A small audio captioner, trained from scratch: 13000 steps.
Rows from block 4 of the audio encoder, named by matrix and row number. Rows with one number belong to one neuron. Each number is 128 + 24 x the weight over its row's rms, rounded and kept within 0 to 255. All counts start at 0. After the name is the row's rms in percent of the matrix's.
# gate: MLP gate (encoder.blocks.4.mlp.gate.weight, 672x256), inputs 128-255
# fc1: MLP up (encoder.blocks.4.mlp.fc1.weight, 672x256), inputs 128-255
# fc2: MLP down (encoder.blocks.4.mlp.fc2.weight, 256x672, transposed), outputs 128-255
gate.457 120 [ 96 117 117 121 130  92 113  86 100 152 113 138 129 146 109 177  98 146 138 107 137 133 130 133 134 109 121 137  77  81 143  86 178 153 120 177 118 122 111 124 159 118 156 112 132 133 161  98 141  80 110 132  91 135 144 163 109 146 101 120 131 100 107 117 121 100 178 149 106 132 173 104 148 156  87 158 159 133  86  92 117 122 127 143 175 125 101  93 136 130 144 126 164 132 116 168 130 118 177 134 132 156 109 143 141 106 138  87 123 127 120 139 121 141 118 162 157  92 154 101 139  66 173 141 131  99  70 142]
fc1.457 120 [146 149 133 120 116 143 154 156 170 149 142 145 141 153 174 110 164 168 101  91 153  84 109 111 145 132 175 147 119 153 130 108 104 128 156  85  94 139 152 133 119 134 158 168 123 140 174  87 146 105 133 139 112  66  66 114 151 127 140 129 148 149 105 113 153 139 160 123 159 110 110  99 114 134 124 135 112  86 114 166  94 107 143 118 115 162 131 154 127 133 112 129 132 130 114 106 103 125  80 160  98 103 116 132 129 124 111 151 121 160 185 126  87 122 119 108 147 152 126 145 128 112 138 108 130 134  91 122]
fc2.457 116 [111 149 118 134 170 121 124 110 134 100  99 122 142 165 109 132 116 163 124 131 117 121 106 128 126 109 143 116 106  99  83 158 173 110 151 166 140 137 181  68 145 163 108 171 128 175 204 128 102 160  66 168 110 136  90 147 115 188 128 118 121 147 108 144 106 105 131 137 132 149 129 119 162 108 128 109 146 102 124 144 133 153 127 105 125 123 129 120 146 144 147 120 154 101 123 130 105  95 103 124 147 133 138  90 151  89  95 129  88 131 160 132 106  97  66 102 151 144 105 122 160 148  98 134 138 146 131 145]
gate.458 051 [161 113 102 135 121 171 125  88 115 129 156 121 156 108 147 127 138  92 129 116 122 183 137 134  94 123  92 140 128 165 126 112 126 144 124  76  94 156  94 123 122 132 162 102 103 113 108  87 130 119  94 135 132  98 135 100 138 127 142 118 138 156  97  80 142 162  90  97 146 124  96 138 113 150 110 155 120 170 118 135  83 136 134  89 134 129  94 124 116 137 126 133 129 116 116 124 171 119 123 135  98  81 121 114 101 162 116 152 195 168 131 151 135 125 133 156  94 109 130 117 147 124 135 141 143  89 144 131]
fc1.458 081 [137 124 164 124 108 132 126 143 172 167 153 107 119 121 133 167 119 110 122  74  72 146 144  98 200 139  98 138 138 155 155 139 119 165 158 127 126 147 101 110 139 124  86 107 175 161 129 119 147 130 153 137 108 153 130 110 114 119 166 131 132 174  91 160 128 151 143 134  61 139 125 115 134 143 107 120 136 142 143 168  92 177 130 111 124  87 149  88 126 128 146 167  99 128 126 147 112 105 148 110 146 156 152 133 127 138 142 135 133 106 104 140 132 128 141 158 105 119 128 137 121 129 143 133 101 117 123  99]
fc2.458 059 [126 154 195 135 124 118 150 153 145 125 151 122 103 127 150 138 144 151 145 112 108 145 160 117 131 149 110  99 158 146 158 150 124 160 131 125 137 156  73 126 165 140 114 105 148 186 170 153 121 161 135 133 109 121 113 102 145 159 102 173 144 110 107 134 117 119 151 114  77 153 124  98 140 138 113 117 171 147 161 169 117 170 142 122 121 103 112  57 147 127 131 163 131 123 126 144 105  89 159 126 146 184 153 137 153 144 124 112 171 106  75 119 133 165 143 174 122 137 143 141 138 101 128 159 111  97 153  97]
gate.459 076 [131 154 127 137 111 132 114 111 173 131 108 146  98 128  98 121 175 153 120 181 149 118  90 160 136 113 140 135 134 109 175 127 142 115 121 107 160 131 117 105 143 151 118 104 120 134 146 104 105 143 131 116 113  95 154 174 119 123 106 143  75 150 148 104 121 175 147 165 135 121  76 100 146 144 145 122 113 133  88 156 121 125  88 131 159 135 103 176 109 121 154 131  93 123 142 117 146 137 135 131 150 113  87 117 107 165 145 108 130 133 137 117  87 125 132 109 204 123 117 146 132 150  96  92 118  98  91 114]
fc1.459 086 [135 123 126 116 156 109 148 175 109 141 137 113 147 133 108  98  76 183 140 155 129 108 131 142 120 137 136 104 121 102 112 189  76 143  96 145 126 130 138 144 116 188 109 118 159 133 136 150 155 135 120 158 104 103 142 107  83 116 162 107 138 130 103 108  91 145 105 117  96 155 155 115 108 123 129 116 111 160 151  99 112 183 123  97 146 133 181  99  95 125 135 119 104 153 144 151 117 137 139 175 163 122 164 141 146 146  96 100 130 136 132 141  80 120 154 104  90 139 119 105 116 136 117 135 181  97 158 121]
fc2.459 078 [121 129  97 122 125 130 131 135 146 156 166 149 140  84 142 147 101 119 159 114 103 121 154  91 100  97  87 132 123 128 131 199 136 164 139 148 130  87 100 175 121 125 102 109 157  77 138 135 134 121 128  98 113 167  98 127 157 156 157 114 166 119 115 130  97 141 143 139 109 127 193  98  93 122  88 142 138 125 143 104 106 147 138 116 145 135 104  64 127  73 101  99 154 144 115 137 142 131 152 184 148  94 111 140  97 123 118  98 106 120 122 148 115 124 128 156  98 121 159 162 158 151 145 143 106  90 173  92]
gate.460 099 [129 146 126 126 132 150 141 129 127 115 112 173 126  87 122 139 140 173 133 112 123 141 151 119 123 112 102 147 133 127 119 111  96 108 126 106 111 145  92 139 174 142 147  93 124 139 155 115 142 147 115 158 133 160 112  86 160 125 167 107 147 134 118 125 138 127 182 147 151  84  52  92 109 108 163  97 138 126 123  85 105 115 119  96 156 144 110 115 135 143 114  86 103 130 129 130 169 128 131  95  97 129 146 151 110 155 187 112 130 111 169 147  76 118 191 117 101 142 117 144  97 153 113 152 130 158 157 130]
fc1.460 098 [121 118 165 146 106 151  98 119 143 130  99  85 138 117 141  95 139 141 138  80 152  95 141 118 121 135 171 104 119  71 118 129 124 142 126 110 164 168 135 131 109 100 106 154 195 147 117 133 120 152 116 125 158 187 132 122 142 123 117 147 131 182  52 160 112 111 154 151 100 140 130 127 122 147 147 115 108  98 114 138 113 128 120 151 141 129 123 108 120 125  97 103 151 126 159 133 181  93  80 122 123 160 163 143 145 142  78 139 102 106 131 116 125 151 145 139 158 135  98 156 148 133 110 121 114  69 120 159]
fc2.460 088 [143 118  94  75 163 136 146 150 149 138 122 108 177 111 171 124 141 160 127 152 140 124 143 146 169 124 159 143 104 117 153 110 155 116 127  97 165 131 167 108 146 151  86 134 163 147 174  96 156 110 159 147 162 180 169 101 169 130 144 114 138 165 128 177 157 119 122 163  99 189 156  97 104 130 139  96 148 120 144 111 109 155 161 114 147 144 175 161 125 103 108 107 128 133 170 159 129 128 131 177 120 149 146 149 173 119 155 110 118 150 164 133 161 117 149 115 131 126 137 147  97 132 127 140 112 112 143 152]
gate.461 134 [118 153 138 123 115  87 148 138 160 116 115  99 115 105  79 110 130 165  99 151 132 128 153 137 146 118 171 150 131 128  90 125 127 176 166 111 141 111 178 124  96 149 111 133 129 117 188 121 117 148 148 155 163 154 179 108 152  71 142 103 130 137 152 147 108  94  88 112 112 114 115  66 123 136 136 110 118 112 136 150 107 116 133 157 139 146 151 106 103 154  80 116 133 126 147 138 142 178 123 144 107 117 118 122 120 106 133 122 121 113 140 107 105 143 141 110 140  91 167 129 144  87 152 139 150  94 165 187]
fc1.461 107 [140 118 143 153  92 135  96  89 141 148 131 126 130 137 123 134 121  87 129 129 141 118  96 146 124 117 121  90 109 177 130 124 175  88 112 157  99 131 114 111 179  96 127 153 123 137  77 164 107 134 124 119 108 134 164 105  99 179 125 114 193 110  82 121 123 155 143 158 149 137 155 121 116 112 120 129 148 128  82 125 173 127  93 132 122 119  91 137 109 169 172 120 110 127  99 149 144 127 117 101 107 116 170 144 110 135 158  99  87 158 106 155  94 102  73 110 131 141 141 146 152 140 128 142 106 181 139 123]
fc2.461 122 [125 123 138 109 120 128 137 132 131 137 100 169 118 112 141 113 136 115 164 141 122 102 128 147 118 149 163 118  99 126 109 152 138 155 140 132 168 146 135 149  91  89 125  90  83 160 151 182  93 114 104 152 133 144 139 109 160 127 118 113 173 127 163 137 115 136 104 146 127  96  80 144  89  88 124 111 120 132 136 116 122 115 119 141 124 102 155  90 107 177 132 118 112  98 114  64 124 113 126 140 125 137 139 152 121 161 138 102 106 123  93 121 116 134  99 104 172 108 118 127 129 119 144 108 133 148 149  71]
gate.462 027 [115 140 141 112 109 133 139 146 119 186 144 116 141 129 159 117 108 163 164 165 150 129 170 115 130 152  96  79 146 124 102 146 127  99 140 118 123 119 136 109 173 136 133 139 169 130 122 138 135 136  95 157 131 176 154  95  88 109 113 124 108 195  79 111  95 135 118 105 144 106 149 134 107 149 123  98 134 121 153 101  98  89 133 118 164 113 104  89 121  95  85 126 105  92 132 127 101 138 117 159 122 136 172 171 177 163 123 142 147 127 117 143 106 122 155 155  90 138 110 153 110 121 136 131 111  99 152 101]
fc1.462 077 [ 86  93 151 110 128 154 175 126 112 153 111 108 149 107 145 146  98 149 134 121 161 131 157 117 160 146  96  91 147 109 106 129 130 141 105 157  97 141 113 141 141  86 139 188 148 131 164 155 131 111 116 151 133 131 125  79 116  82 122 152 149 151 107 153 105 112 104 116 140 122 152 129 125 150 151 101 111 128 119 102 124 151 140 118 175  77 143  96 123 133 125 103 105 124 140 128 137 125 110 160 113 149 172 112 146 171 140 113 127 103 160 134  85 120 147 149 142 129 155 150 124 107 139 118 138 109 165 115]
fc2.462 044 [ 81 105 133 137 125 146 155 120  94 170 114 131 150 112 123 142 117 157 165 130 129 113 174 113 133 140 117 129 150 110 120 111 151 124 114 155 108 164 139 107 150  77 110 142 137 141 141 154 132 114 100 141 127 124 120  86 145  94 101 124 115 146 120 162 109 133 105 114 141 142 129 146 134 143 136  86 169  99 100 133 114 133 151 103 175  89 143 103 112 115 140 137 143 102 142 130 132  90 143 166  96 150 162 118 146 196 114 117  96 101 176 113  77 142 158 144 148 112 122 157 138 114 165 121 159 122 145 118]
gate.463 031 [125 132 141 121 126  73 178 107 154 145 153 136 165 157 159 119 118 157 128 160 141 149 146 139 133 115 114 118 108 101 136 118 121 146 127 144 147 174 132 118 146 141 118 116 135 145 114 118 150 149 137  69 185 169 106 106 145 135 130 111 151 109 115 101 110 102 102  73 132 103 107 109  81 141  79  92  99  80 133 154 119 133 142  98 137 164 105 146 103 115  91 108 132  85 133 132 124 123 135  94 143  94 100 175 130 120 141 192 160 148 140  97 121 151 121 182 109  72 131 150 116 120 185 153 145 110 144 135]
fc1.463 054 [135 151 117 151 123 164 128 204  96 112 132 126  84  99  96 127 153 153 122 122 120 109 131 129 168 115 125 121 133 126 143 116 122  90 150 179 136 157 122 151  97 134 121 124 155 127 126 146 153 151  93 123 115 140 107 120 102 160 113 135 160 142 155 126 144 155 122  95 112 134 141 108 122 107 124  76 178  98 131 147  95 145 150  84 106 107 145 140 104 114 166 125 134 108 159 128 117 149 147 171 146  96 107 141 138 113 131 130 133 113 117 160 131 118 179 163 127 133 118  85 132 128 151 114  94 121 159 125]
fc2.463 041 [116 137  89 133  98 107 141 166 164  86  86 144 100 131  81  84 130 136 115 126 153 115 137 117 156 140 107 125 112  83 159 142 142  97 136 165 135 145 108 153  90  74 146 108 106 137 165 140 172 133 133  90 138 131 169 134 115 118 119 113 141 151 154 147 112 113 128 123 128 113 121 132 141 105 103 149 147  83 117 147 147 195 140  94 135 131 142 150 133 135 123 124 120 115 122 142 128 115 149 180 158 118  98 122 169 123 121 117 137  86 103 183 121 145 142 121 143 119 146  72 107 118 129 128  77 139 138  97]
gate.464 092 [155 100 132 127 120 103  91 116 137 112 113 115 172 113 139 117 135 153 123 118 147 140  82 162 167 152 142 130 163 165 104  89 153 128 115 103 135 174 156 133 143 127 131 110 137 161  93  96 149 138 111 135 138 146 111 106 149 134 140 132 131 164 126 109 149 150 130  90 122 144 104  76 127 166 133  92 113 122  76 123 125  98  90  98 132 149 155 134  89 118 134 138  99 176 117 121 137 127 115 115 113 155  88 151 141 157 123 112  90 173 126  63 114 160 124 118 104 100  79 147 157 101 162 153 120 117 118 122]
fc1.464 098 [108 148 137 106 107 147 120 116 114 115 133 104 130 121 134 121 121 127 100 122 103 108 155 104 132 118 136 120 129 133 172 179 111 121 128 138  98  89 135 122 168 144 129 124  90 102 155 114 151 150 117 159 170  98  49 136 131 141 139 141 129 131 105 121 134 147 105 158  70 122 137 132 144 106 115 175 125 130 176 105 116 181 149 106 136  98 130  80 143 134  86 149 170 145 152 108 138 117 141 130 138 140 143  99 135 105 121 138 143  94 159 114 126  71 149 135 139 130 127 111  96 152  82 146 113 134 123 148]
fc2.464 091 [139 129  97 153 163 129 128  89 138 141 127 119 137 134 104 135 115 127 101 122 116 124 135 166 141 131 178  94 151 140 114 158 120  98 108 133  74 119 129 112  84 140 115 146 121 154 125 109 108 134 151 177 156 110 151 149 145 106 169 124 126 160 141 174 174 117 119 131 104 124 107  92 100 140 115 150 114 132 123 138 150 130 115 100 199 114 192 136 139 172 118 131 141 138 137 146 148 132 107 114 141 124 164 115 131 104 101 128 136  99 127 137 154  78 112 123 133 140 120 173  86 130 122 155 150 109 149  95]
gate.465 152 [188 141 132 125 128 117 135 119 117 167 115 131 105 112 122 109 143 131 163 122 120 119 139 103 165  98 101 100 114 155 154  95 121 113  87 138 106 133  92 185 135 186 166 152 113 134 164 119 127 118 146 136 125 133 107 148 129 139 110 118 111 113 169 121 108 173 108 103 129 109 110 134  93 158 143 176 108 128 122 147  90 132 139 122 182 103 121  84 125  81 101 146 101 112 162 124 122 106 105  84 152 132 132  95 156 128  60 142 173 125 138 155 104 105 120 120 121 118 127 148  86  78 159 134 139 103 105 128]
fc1.465 135 [170 117 152 151 126 149 125 136 154  98  93 139 106 109 119  88 142 117 158 127 153 155 188 116 101 143 102 132 141 100 141 119  84 136 158 174 108 150 178 133 145  82 117 133 142 116  93 103  98 119 138 168 118 161 112  99  97 138 125 127 112  88 164 139 136 124 107 155 143 114 161 157  95 108 108 137 136 157 137 122 182  85  98 147 113 130 149 134 151 130 119 143 166 115 187 142 153  99 125  94 130 113 131 151 120 142 135  98 135  98 126 126 110 140 158 126 123  93 101 157 136 114 114 122 118  92 121 137]
fc2.465 143 [110 120  94 131 142 170 107 145 130 137 104 133 112 125 144 120 162 136 141 141 130 124 156 125 100 114 164 109 113 100 150 127 151 101 150 149  69 115 139 108 117 136  97  80 139 128  99 121  94 104 122  96 130  84 125 129 131 120 134 134 141 136 135 189 134 172  91 124 159 128 107 141 141 103 108 117 121 124 150 109 134 138 137 109 134  99 124  99 113 145 137 105 163  91 129 123 170 156 170 128 142 148 130 141 141 131 151 151 165 118 127 132 107 119 150 178 133 104 132 113 156 144 121 151 151 158 123 161]
gate.466 055 [114 136 111 118 133 137 136 155 105 147 177 115 149  99 136 100 109  87 148 120 114 124 117 105 127  98 111  86 128 141  82 143 188  80  96  86 125 164 135 156 129 130 141 127 117 142 152  89  85 113 141  98 124 132 146 109 110 168 119 120 118 135 109  96 148 126 139 138 150 100  85  83 106  87  74 135 138 148  83  67 104 118 112 116 132 105 151 107 110 119 141  96 100 101 154 170 146 134 123 112 143 105  98 108 140 100 146 102 127 106 103 135 104 148 111 159  87 113 126 133 114  75 118 128  81 104 126 123]
fc1.466 072 [113 147 116 127 125 143 107 154 132 185 149 103 152 134  95 150 133  89 165 100 154 147 102 120 132 143  95  92 125 174 130 136 147 126 111 145 112 102 121 113 147  98 157  95 116 172 128 128  98 134 139 107 189 118 137  99 139 113 117 115 105 120 127 132 154 147 122 147 136 162 136 120  99 164 117 125 118 128 120  91 107 125 106 127 154  95 118 137 146 138 157 138 163 131 120 162 137 114 141 176 133 140 135  74 132 157 149 154 171 139 146 139 121 162 132  88  84 104 141 157 146 141 114 116  92 119  93 125]
fc2.466 057 [107 137 111 170 160 137 130 141 135 154 156 109 122  81  76 146 124 133 155 128 131 145 104 107 142 143 140 134  94 119 124 139 109 123 117 144 134 128 135 107 152 102 142 127 134 173 174 119 143  99 182 145 172 115 183 123 144 135  72 138  97 129 146 102 106 122  97 117 120 150  95 134 133 125 142 150 123 116 135 126 138 156 112 146 145 103 127 108 109 155 127 122 105 155 151 108 131 128 134 158 103 108 118 111 162 138 137 154 161 112 120 161 103 137 105 131 153 136 181 139  77 121 110 164 146 120 145 135]
gate.467 096 [129 174 140  99 140 142 164 147 110 156 139 123 133 152 100 124 122 126 155 118 121 123 150 137 139 123  97 105 143  84 108 105 109 133 131 136 130 111 124 164 109 113 158 139 142 186 163  85 140 149 131 121  87 105 117 119 177  98 108 103 215 125 158  83  76 132 106 126 138 119 125  91 151 158 110 114 137 103  82 103 150 137 137 133 134 144 112 131 132 146 129  82 147 112 119 136  95 117 155  92 116 146 123 107 137 133 116 121 114 100 121 116 131 153 142 133 163  83  99 126 139 129  77 160 119 148 143 102]
fc1.467 094 [139 135 114 113  96  73  88 135 105 125  93 142 144 140 133 138 144 124 142 122 132  96 143 140 162  82 150 136 139 160 128 101 116 132  89 167 118 128  91 157 176 138  98 153 153  67 132 160 144 144 108 136 142 167 148 118 142 130  97 157  97 107 139 129 146 167 141 133  96 133 119 118 133 103 163 100 100 176 112 167 126 168 115 106 160  94 130 164 124 104  95 149 117  94 130 115  77 133 122 177 163  97 182 117 120 124 131 135 119 124 131 153 129 104 107  85  93 150 147 104 111  97 160 127 112 120 106 139]
fc2.467 094 [135 101 129 124 140  90 124 181 128 125 162 132 113 147  67 106 154 127 139 133 130  96  99 118 133  67 154 103  91 118 121 121 103 139 103 155 131 132 112 115 115  98 108 133  92  89 111 141 125 147 129 151 138 143 123  95 129  99 185 122 178 136 124 104 138 131 120 161  89 134 104 119 130 141  94 113 138 176 102 101 104 138 122 104  94 102  91 148 118 162 148 186  98 111 150 147 149 128 114 140 118  90 153 104 136 105 143 134 113 161  96 141 173 119 130  94  80 131 133 125 155  98 120  91 129 143 130 151]
gate.468 046 [148 125 112 135  82 139 146 138 106 154 178 157 115 120 132 139 102 115 123 131 147 142 131 114 113 125 151 124 108 161 119 118 123 174 117 128  68 121 153 117 130 126 141 123 140 116 119 145 162 169 160 108  84 139 105  96 159 135 193 119 142 116 140 111 131 133 153 102 132 113  99 133 158 122 130 169  96 150 108 134 162 102 121 148 146 120 111 138 114 115 152  98 111  92 140 153 101  92 138 111 102 118  84 139 125 112 133 122 149 106 129  89 101 123  91 117 120 129 109 108 139 138 183 150 176 148 124 115]
fc1.468 063 [115 135 118 113 147 123 129 115 127 149  90 137 133 119 113  69 152 125 145 137 102 112 131 106 125  76 116 184 139 134 151 117 138 133 145  89  90 154 126 127 143 140 131 128 126 154 145 129 136 130  98 143 130 129 123 117 125 163  91 135 123  72 149 118 151 174 120 165 123 124 141 125 117 104  95 116  93 106 150 118 132 145 154 125 102 167 138 166 109  83 127 149 172 133 114 183 113 125 158  75 135 157 148 145 135  69  96 103 143 133  87 107 147 168 131 136  94 109  79 123 140 129 128 125 150 111 150 158]
fc2.468 047 [115  98 117  94 134 131 113 124 170 130 106 115 140 152 104 139 118 130 106 122 121 116 129 114 128 108 140 120 131 118 160 134 108 108  99 102 115 127 130 174 116 146 154 128  69 101 138 106 152 121  87 177 104 162 124 137 136 139  98 100 135 169 191 120 111 157 105 173 136 128 104 132 111 132 112 128 138 156 181 151 167 126 110 131  94 163 109 155 127 149 125 153 146 101 119 161 112 129  85 113 110 129 114 147 152 104  84 124 129 157 122 112 148 128 117 134 118 103 114 115 105 101 138 157 131  94  90 130]
gate.469 117 [135 120 104  69 102 115 142 103 108 173 118 147 130 119 156 129 142 123 127 116  87 131 126 147  96 131 116 162 104  93 113 106 172 121 127 138 127 183 160 109 156 112 125 155 160 183 131 129  83 131 148 133 116  96 141 111 128 169 171  73 132 128 154 127 155 134 143  52  98 112 124 133 165 134  98 106 104 107  97  87  75 135 129 145 103 104 130 118  92 113  85 101 142 106  60 130 132  94 115 118 107 151 134 146 112 120 122 199 163 154 133 118 132 156 112 118  93 136 128 127 123 123 147 154 128 140 137 152]
fc1.469 107 [120  84  78 127  79 136 126  91 124 147  98 126 116 108 154 109 143 141 104 133 167 143 134 126 147 147 123 127  78 126 114 114 109 138 126 126 121 127 132 120 141  94 139 126 141 141 132 138  66 130 126 147 106 104 127 106 171 147 152  54 130 148 125 100 122 124  93 104  96 131 142 126 133 136  89  97 130 118 145 121 120 136 180  84 133 130 134 131 114 123  95 125 145 140 124 151 111 113  97 159 100 159 183 128 187 116 102 158 189 136 113 100 115 132 109 100 109 166 117 157 130 118 106 155 112 122 130 141]
fc2.469 106 [130 107 135 141 160 135 117 148 172 185 132 143 142 129 113  63 103 165  99 151 172 176 131 116 158 129 139 128 103 132 141 162 122 133 146 125 113 146 145 128 140 145 133 134 126 123 155 153 110 122 130 119  92 161 138 105 149 139 117 129 134 121 171 136  81 135  97 140 135 105 109  92 107 181 124 114 119 153 113 113 120 152 113 137 109 168 104  87 118 121 155 127 124 164 108 140 112 158 118 114 132 113 209 124 151 114 135 127 113 147 118 111 125 112 110 112 128 154 135 155 140 151 109 150  93  90 136 145]
gate.470 072 [107  96 149 148 130 118  99 159 107 119 176 118  81 136 101 162 111 131 134 126 104 162 133 135 135 105 136  63 121  89 137 131 152 121 146 153 137 159 136 124  70 146  92 146 144 119 156 105 134 134 134 101 130 130 129  81  96  78 127 140 101  61 150 108 114 120 124 117 104 102 106 120  96 123 149 143 126 111 125  92 120 136 112 111 180 107 142  84 106 140 128 154 123 136 128 118 148 140 123 108 123 126 159 122 142 162 152 118 116 124 114 145 117 132 113 148 109 117 114 172 123 163 137 134 117  97 145 150]
fc1.470 073 [143 142 128 146 131  93 164 120 129 110 119 118 141 108 129 116 102 144 110 162 152  98 160 128 135 155 162 127 146 158 141 141 119 121  93 127 107 150 136 132 113 159 118 135  95 113 121 138  94 141 202 161 148 137 165 130 157 117  92 122 150 138 127 156 157 130 143 104 118  93 123 137 120 130 134 129  98 127 142 131 178 125 139 160 171 160 100 134 112 103 133 173  93  82 139 113 157 140 128 113 133 144 176 163 139 167 117 125 156 127 129 137 101 138 120 149 109 189 163 123 106 119 114 155 108 163 160 130]
fc2.470 073 [143 140 162 139 130 127 155 129 109 139 133 127 141 115  97  90 123 123 153 147 144  98 152 112 121 173 139 138 135 179  97 107 102 128 185 129 161 144 116 156 132 127 146 161 143 121 120 167 140 132 119 123 110 189 126 162 126 134 158 150 148  77 149 117 114 126 132 133 123 151 131 143 153 147 119 129 127 122 124 155 106 127 173  82 153  70 136 106 141 121 123 120 112 136 149  96 115 139  93 107 116 142 141 154 138 110 158 160  94 142 191 137  79 130 127 108 106 123 133  67 123 143  94 114 127  97 122 125]
gate.471 147 [122 111 114 159 132 164 149 138 164 122  93 107 153 147 124 118 127 152 163 102 124 147 151 158 122 119 122 126  95 141 140 131  95  99 162 116  91 154 104 136 119 129 127  94 140 143 143 119 125 179  87 112 123 143 146 101 167  91 103 121 150 101 110 153 146 132  66 119 172  78 128 107 131 131 112 131 158 138  95 115 124 102 128 141 150 121 125 130  98 127 126 141 152 124 185 133 125 130 126 145 113  89  82 139 144 143 133 118 181  77 158 111 103 143 141 140 147 101 123 140  91 148  80  98 163  70 128 119]
fc1.471 135 [122 129 134 104 116 125 132 124 158  77 104 145 146 118  93 119 104  95 149 104 114 131 126  95 121 112 137 111 137 105 138 133 149  79 164 132 117 106 102 118 142 138 133 107 107 150 159 110 165 119 102 155 175 119 190 151 126  94 131 107 124 140 115 145 132 112 124 153 122 145 131 115 143  88 143 141 109 130 119 138 108  96 119  98 104 131 129 138 169 128 156 120 160 147 137  90 131 144 139 112  73 104 153 133  97 137  81 131 153 121 132 100 148 131 149 116 193 114 139 128 155 194  86 146 161  83 122  75]
fc2.471 149 [149 130 116 155 133 146 159 104 106 111 138 143 112 101 127 131 145 159 107 126  66 109 159 105 134 126 138 173 140 144  96 109 100 139 121 166 132 162 101 185 110 134 131 157 126 164 180 135 166 130 124 122 151 155 103 133 155 148 124 132 132 121 148 105 109 135 103 136 123 110 130 161 171 162  95 103 165 131 157 134 130 141 158 144 156 146 150  81 118  69 169 131 118 113  91 144 136 139 121 133 186 164 160 125 159 138 123 134  97 160 135 106 143 118 145 105 159 104 141 118 167 131 118 122 136 145  86 141]
gate.472 091 [167 138 116 144 142 108 199 163 147 166 134 156 139 147 113  89  93 150 126 113 160 129 122 143 164 135  66 122 150 152 123 128 175 122 158 153 120 123  75 137 117 134 118 163 108 164 101 148 141 143 144 108 105 124 137 131  99 159 126 123 185 137 101 111  89 137  99 129  96 120 131  88 121 156  99 131 145 152 107 112 127 137  82 137 124 130 173 125 122 128 107 161 109  82 123 164 122 113  89 108  99 157  95 145 111 151 143 171 145 104 117 121 102 122 124 113 142 135 143 107 118 127 149 136 138 126 138 139]
fc1.472 090 [145  95 128  87 114 153 152 127 162 154 115 148 151 154 170 106 114  97 112 131 169  99 136 172 141 136  98 109 122 173 124 128 145 140 177 126 124 154 107 150 107 177 115 130 138 137 129  96 113 131 177 120 116 123 156  95 134 156 140 125 139 136  83 103 127 110 117 104 123 129 121 140 130 123 100 133  98 150 116 121  84 118  92 156 146 130 150  88 150 124 100 101 163 132 147 154 124 138 123  88 112 103 126 147 129 127 117  96 149 106 116  77 126 114  88 128  92 161 133 141 121  81 129 110  80 137 105 191]
fc2.472 087 [114 130  95  69 108 116 130  58 127 115 152 114 108 113 174 129 130 124  99 158 143 118 187 139 113 133 106 148 153 142 132 117 112 143 142  96 160 156 127 102 118 134 156 121 150  55 149 133 110 126 132 105 108 113 145 151  79  71 145 148 111 104 108 116  91 134 133 151 114 143 156 132 115 142  99 112 102 110 136 137 113 136 115 166 154 131 134 113 144 175  94 121 119 114  96 137  99 104 180 166 118 121 170 123 122 131 106 140 110 141  96 125 130 116  60 112 163 131 107 153 138 125 136  98 105 111 122 131]
gate.473 101 [112 115 134 132 142 120 100 134 143 136 123  59  78 135 154 140 110 100 144 116 146 101 138 144 124 128 140 146 151 153 127 126 130 122  87 125 135 111 132 111 150 132 162 102 170 137 187 129 149 205 162 104 122 109 146 114 119 128 116 123 131 125 111  60 159 154  81 124 119 107 136 166 122 112 108 139 179 126 123 110 106 123 125 143 135 140 114 137 105 100 157 116  77 102 141  99 126 116 134 133 122 116 128 158 158 138 113 130 153 156 110 107 131 118  94 156  83 132 118  57 109 137 118 143 158  87 124 172]
fc1.473 093 [136 149 115 142 185 101 108 171 109 145 183  96 107 114 166 137  84 121 114  79 132  84 108 159 132 129  73 139 110 164 131 133 146 100 130 157 153 139 159 138 144 162 148 132 187  97 116 127 120 130 138 124 106 130 138 141 148 132 158  89 114 143 115  78 109 124 113 137 156 104 135 149 108 190 143 128 129 134 120 108 118 119 125 114 157 101 117 108 144 153 125 101 134 112 122 135 145 145  99 151 124 108 120 117 125 121 110 123 124 103 128 176 128 118 162 128 111 102 120 126 158 187 173 129  83 151 102 112]
fc2.473 091 [116 114 142  94 130  49 105 175 155 128 122 110  76 158 143 113 121 138 171 109 110 107 125 162  82  96 135 145 113 140 117 136 139 131 137 133 105 145  84 145 133 130 144 114 123  97 107 170 116 100 129  87  99 114 141 127 106 149 144 120 145 118 144 128 148  85 131 108 143  77 127 154 113 166 156 112 178 161 108 116 134 154 141  85  94 140 110 145 128  99 127 108 151 131 140  71 124 161 123 120 105 113 138 151 163 108 111 113 139 134 146 141 151 135  98 157  99 134 123 111 123 143 113 121 119 124 131 160]
gate.474 063 [119 127 145  87 107  98 136 185 121 150 182 137 113 140 113 150 101 104 156 130 119 141 136 126 147 128 135  63 125 169 154 172 122 152 137 125 130 135  90 155 129 138 122 137 137 139 131 129 197 131 142 110 115 118 132 122 121 153 149 121 142 119 112 144 134 133 115 116  90 137 151 115 113 139  85 131 131 134 110 128  93 162 131 119 154 124 120 109  87 134 153 140 128  77 131 124  87 105 143 155 126 108 110 130 125 115 127 123 140 166 106 167 134 130 141 184 113 104 142  98 146 158 167 123 171 146 120  95]
fc1.474 081 [119 112 140 149 132  92 155 170 156 125 172 124 111 141 128 147 113  91 150 123 101 101 137  97 152 116  98 110 133 161 139 109  79 161 126 149 132 128 112 170 109 125 155 114 168 152 146 173 133 151 124 116 113 126 128 106 129 115 200 125 127 113  89 112 136 139 149 106 128 117 112 101 115 141  69 118 153 183 106 158  94 139 127  98 138 143 169 122  96 139 144 169 131 130  89 162 115 154 147 110 158 127 154 137 126 121 100 134 149 125 133 127 152 130 134 133  70 138 132  95 156 177 123 154 108 179 158  98]
fc2.474 061 [122 142 124 185 156 118 154 123 121 165 173 117  87 136  91 139 128 120 143 148 139 127 139 105 104 105 113 130 137 174 145 131 101 189 142 132 109 120 117 148 123 135 142 142 123 144 119 113 165 120 105 116  97  98 137 110 122  81 135 140 112 130  77 110 130 146 134 108 115 129 143  99  96 126  61 140 164 109 105 196 109 190 103 102 149 107 130 108  91 128 152 171 112 152 121 152 107 142 153 116 124 121 169 128 144 145 119 128 124 157 116 123 119 149 139  97 113 122 108  96 163 159 138 126 113 182 142 133]